Rows from block 6 of a small multi-label image tagger, named by matrix and row number. Rows with one number belong to one neuron. Each number is 128 + 24 x the weight over its row's rms, rounded and kept within 0 to 255. All counts start at 0.
After each neuron's rows are labels from the 100 images, of 14848, where the neuron reaches its largest size: "peak at" is the part of the image that holds the peak; "strongest on" is what is common among them. Only what is clearly more common there than usual is listed. The data: patchworks of several textures. In brackets: how many of the 100, against the usual share in percent.
# u: gMLP up (value half) (model.blocks.6.mixer.u.weight, 512x256), inputs 192-255
# v: gMLP up (gate half) (model.blocks.6.mixer.v.weight, 512x256), inputs 192-255
# out: gMLP down (model.blocks.6.mixer.out.weight, 256x512, transposed), outputs 192-255

u.488 [110 176 108 123 103 129 165 103 113 123 144 143 110 162  83 102 121  98 128 114  94 123 143 104 147 105 162 136 106 112 150 168 145 146 137 131  99 103 114 145 145 124 184 167 147  60 121 126 102 113 128 125 118 163 108 147 113 116 163  76  73 106 120 141]
v.488 [155 174 134 119 136 170 151  85 107 131 127 109 121 147 101 124  70 118 130 132 111 118 141  98 158 105 134 123 124 203 160 163 144 108 113 158 127 108  73 141 125 108 191 142 127  52 163 118  93 112 127 150 128 152 148 147 129 124 136  68 130 125 129 127]
out.488 [165 111 136 138 136 110 116 102 125 116 138 117 177 178  96 127 117 120 162 128 162 150 148 111 117 116  84 121 135 139 120 131 133 134 120 144  95 147  88 163 116 116 137 123 158  69 166 105 154 138 124 143 180 124 126 111 108 136 137 165 148 111 124  92]
peak at: top right (32 vs 14.1)
strongest on: rings (53 vs 10.8); striped (38 vs 10.8)

u.204 [136 116  90 112 137 152 102 142 180 110 139 131 132  69 171 130 149 149 154 125 120 118 115 132 154 132 163 136 112 107 111 166 163 146  89 130 126 167 125 144 104 131 108  79 117 148 139 183 130 103 110 108 134 122 117 119 110 118 192 110 134 151 137 128]
v.204 [131 171 159 112 145 130 148 107 133 125 158 148 129 150 163 145 130  86 127 128 122 123 104 125 127 166 160 102 103 150 161 138 132 146 148 175 156 117 111 124 139  74 105 123 113 155 116 125 121 135 114  88 114 161 129 104 120 136 181 141 117 137 145  98]
out.204 [ 97 121 148 165 106 107 137 145  96 138 108 142 155 170 100 127 107 148  78 117 123 129 124 149 131 135 118 148 148 173 145  91 134 106 127 119 154  92 151 149 143 136 162 169 124 119 132 102 142 172 147 151 136  91 137 143 136 138  72 131 133 119 142  99]
peak at: bottom right (38 vs 14.1)
strongest on: rings (27 vs 10.8)

u.507 [163 139 160 146 112 117 113 159 105 134 103 130 156  81 119 127 130 140 129 159 145 125  96  95  95 123 140 136 149 155 146 145 143 141 139 160 136 131 101  71 101 153 118 107 149 138 159  95 126 179  98 184  95 132 130 141 122 168  94 117 132 121 144 124]
v.507 [185 130 144 161  99 146 116 161 108 143  90 120 140 128 124 109 121 123 145 146 138 113  97 102 101 128 154 114 151 143 174 105 121 134 136 158 136 140 126  86 108 139 123 135 161 126 147 125 145 145  97 197 143 123 118 142 140 142 118 137 123 123 148 131]
out.507 [199 133 143 102 169 140 122 153 136 119 129 137  94 132 158 151  94 128 130 136 112 107 131 112 153 142 105 105 132 128 166 136 112  86 108 138 118 155  94 123  82 119 160 116 128 115 121 101 130  92 125  78 203 118 177 128 116 106 179 113 133 157 147 158]
peak at: top left (34 vs 14.1)
strongest on: rays (100 vs 10.8); centre pattern: rays (42 vs 3.1)

u.297 [146 119 153 129 117 114 121 119  86 101  92 126 115 179 165 155  99  58 118 154 134  93  75  96 115 126 161 131 117 122 150 116 193 100 116 124 121 150 125 108 164 113 131 158 126  89 143 149 126 167 149 133 107 111 171 117  87 120 155 145 126 137 145 126]
v.297 [111 148 167 111 129 129 130 102 153 136 139 114 162  93 132 103 135 114 139 130 116 151 119 125 113  97 149 113 109 140 113 160 107 139 108 117 151  53 118 129  86 127 129 161 145 116 143 110 104 115  97 168 122 150 187  96 131 142 156 113 121 156  87 135]
out.297 [156 129 113 148 120 126 142  93  93 139 162 141 107 133 100 138 156 158 168 110  80 153 171 132 180 136  64 118 135 125 139 147 142 130 152 174 155 153  93 145 101 102 121  88  95 167 107  96 131 128 170 131 117 142  88 104 121  94 107 133 124 122 139 130]
peak at: centre (27 vs 6.2)
strongest on: blue (89 vs 45.1); pink (73 vs 45.7)

u.237 [143 113 114 139  58 155 146 113 108 106 161 106 119 164 138 181 134 151 160 126 159  81 106 168 131 131 127 165 105 134 121 113  90  64 137  98 107 133 141 130 112 114 151  92  83 138  95 138 129 137 101 118 145 112 130 128 133 139 106 130 121 103 163 156]
v.237 [130 170 157 106 135 119 143 110 122 113 154 137 128 143 169 147 124  93 137 140 120 122 116 118 122 175 146 101 109 137 152 144 133 143 143 170 153 132 101 129 137  98 124 113 118 155 116 138 120 133 110  84  97 138 138 101 125 141 177 128 117 136 137  79]
out.237 [101 146 155 111 148 105 144 158 136 167 101 139 131  87 106 130 135  96 138 125  71 142 137 114 143 138 113 103 122  77 113 124 136 170 105 123 166 119  95 146 141 113  70 131 144 131 120 137 139 106 142 112  86 137 104 142 109 113 152 117 124 119 101  96]
peak at: bottom right (47 vs 14.1)
strongest on: pink (71 vs 45.7)

u.87 [175 116 129 133 126 147 158 114  91 108 116 138  82 130 146 182 102  94 115 129 124 108 108 110 128 148 111 144 107  95 149 139 255 117 131 137 126 132  94 101 150  86 129 126 145 117 145 136  84 166 162 131 123 145 111 130  84 136 131 137 111 115 147  99]
v.87 [137 136 177 132 136 132 133 121 100 118 125 100 103 123 142 139 127 138 115 146 123 156 113 136  96 131 130 109 113  98 155 158 112 121 133 117 139 102 130 154 115 126 132 145 148 135 130 132  56 150  79 149 150 133 115 120 164 159 158 125 174 143 135 133]
out.87 [138 163  95 137 148 160 130 122 135 157 163 127 175 125 112  89 151 127 167 117 128 141 163 114 171  97 100 125 157 149 112 125 102 116 146 143 124 113 137 172 119 150 153 105  99 135 125 136 184  48 164 138 127  83 123 118 131 106  96 116  87 109  88 159]
peak at: centre (28 vs 6.2)
strongest on: teal (98 vs 45.6)

u.439 [135 139 112 135 131 108 168  97 106 154 153  98 122 121 112 128  64  81 157 134 126 108 111 141 136 116 117 121  99 111 150 151 131 129  77 171 115 119  83 118 109  93 181 140 104 124 122 148 106 115 108 131 149 182 100 143 112 108 165  74 117 132 126 122]
v.439 [141 171 124 122 119 122  98 121  79 122 144 119 146 157 108 123  96 120 147 124 109 114 147  80 137 107 129 118 118 130 165 149 133 167 125 157 138 127  73 126 148 102 110 158 134  82 133 138 114 131 122 127 125 164 125 145 103 121 149  63 112 114 130 145]
out.439 [147 109 145 147 147 137  94 109 127 128 154 164 157 115 139 104 165 131 135 110 128 124 147  96 110 148 108  75 139 103 142 139 129  58 156 122  93 146 129 122 130 143 116 114 143  95 132 102 156 134 129 107 156 119  93 127 127 114 118 162 122 112 127 139]
peak at: top right (36 vs 14.1)
strongest on: rings (65 vs 10.8); striped (29 vs 10.8)

u.372 [146 126 142 124  95 101 184 149  96 133 122 158 104 111 100 149 107 108 146 120 121 136  73 118  93 104 133 152  81 126  93 192 139 159 160 156 132 114  95 118  96 107 115 138 127 147 142 132  95 142 107 145 147 167 121 129 128 124 101  98 117 106 110  84]
v.372 [143 172 159  95 109 133 182 125 101 114 131 124 137 159 129 122 108 125 119 133  85 109  52 107 104  85 136 128 123 116 144 186 144 141 142 137 140 110 123 109 135 108 170 157  98 131 122 137  70 135 107 150 110 146 125 135 110 118 149  88 126 134 138 130]
out.372 [148 118 120 117 134  85 126 107  79 135  84 105 152 121 136 122 180 113 121 122 112 136 142 113 110 136 151  78 145  96 120  96 113 144 175 150 111 125 147 110 123  98 140  56 127 142 120 117 118 124 164 133 127 126 123  72 135 153 147 143 105 129 154 104]
peak at: centre (26 vs 6.2)
strongest on: checkered (49 vs 10.9)

u.315 [115 119 145  79 126 159  96 120 132 175 166 114 141 138 135 121 167 100 142 141 144 126 116 138 138 128 138 132  82  95 141 146 149 156 107 113 143 159  96 108 109 126 168  83 147  85 154 132 140 142 129 117 114  71 113  94 125 131 138 137 101 156 124 112]
v.315 [137 176 159 107 148 114 140  89 127 119 155 136 136 160 155 158 143 102 140 132 119 121 105 132 126 165 151 104 115 134 157 151 130 148 150 178 157 125 111 126 136  90 131 110 111 155 127 134 107 125  99  92  96 142 135  89 107 147 182 138 115 133 132  95]
out.315 [ 97 163 127 113 135 119 180 141  56  78  99 161 153 115 117 171 105 152  93 141 165 149 135 102 137 128 121 144 118 132 102 131  85  65 138 133 101 123 125 190 144 134 108 147 117 125 116  80 113 109 139 138 106 121 157 137 147 136  79 145 135 114 131 128]
peak at: bottom right (40 vs 14.1)
strongest on: rays (30 vs 10.8)

u.364 [147 136 101 145 136 118 130  88 113 123 158 101 146 128 121 123 111 109 145 158 135 121 148  94 138  82 144 125 135 155 156 144 121 119  81 139 149 151  52 144 115 100 140 147 138  94 131  77 137 121 118 109 134 174 105 140  97 111 123  50 132  97 152 132]
v.364 [120 211 111 138 121 129 123  91 112 130 139 114 129 148 126 126  91 111 132 124  91 140 152  94 149 108 156 101  85 164 184 168 126 124 108 132 148 111  87 146 129 135 155 137 134 118 146 129  53 108 123 121 107 127 124 143  99 121 174  80 117 114 143  88]
out.364 [130 158 111 121 154 138 105 135 139 159 127 124 117 147 109 150  99 105 124  98  89 185 145 142 130 131 136  96 116 118 146 111 104 135 119 123 102 154 105 168 153 148 147 117 140 119 126 124 106 117 177 110  91 116 109 112  89 141 158 126 154 103 131 144]
peak at: top right (39 vs 14.1)
strongest on: rings (77 vs 10.8); centre pattern: rings (30 vs 2.9); wavy (28 vs 10.6)

u.286 [111 127 115 127 117 125 106 145 133 150  76 149 127  98 158 132  91 115 158 101 115 111  98 159  84 142 137 106 142 117 156 100 129 129 151 146  78  74 141 140 136 154 168 161 133 100 153 132 149 129  73 123 165 143 123 130 176 138 144 107 145 104 114 131]
v.286 [119 123  71 120 144  92 129 156 153  96 170 136 154 146 154 128 144 125 118 128 146  90  97 101 154 103 141 159 134 107  73 139 117 118 133 137 119 151 135 183 142 128 130 139 144 121 124 131 134 143 115 111  58  98 114 160 185 141 169  93 153 139 123 126]
out.286 [133 155 136 123  95 102 152  72 122 118 124 110 106 164  96 107 101 168 134  90  95 155 102 127 103 143 145 108 104 165 120 126 149 130 100 122 148 153 126 105 116 129  83 102 139 153 132 122 160  93 186 140 126 162 137  87  82 107  94 141 110 135  92 103]
peak at: centre (29 vs 6.2)
strongest on: red (74 vs 45.2)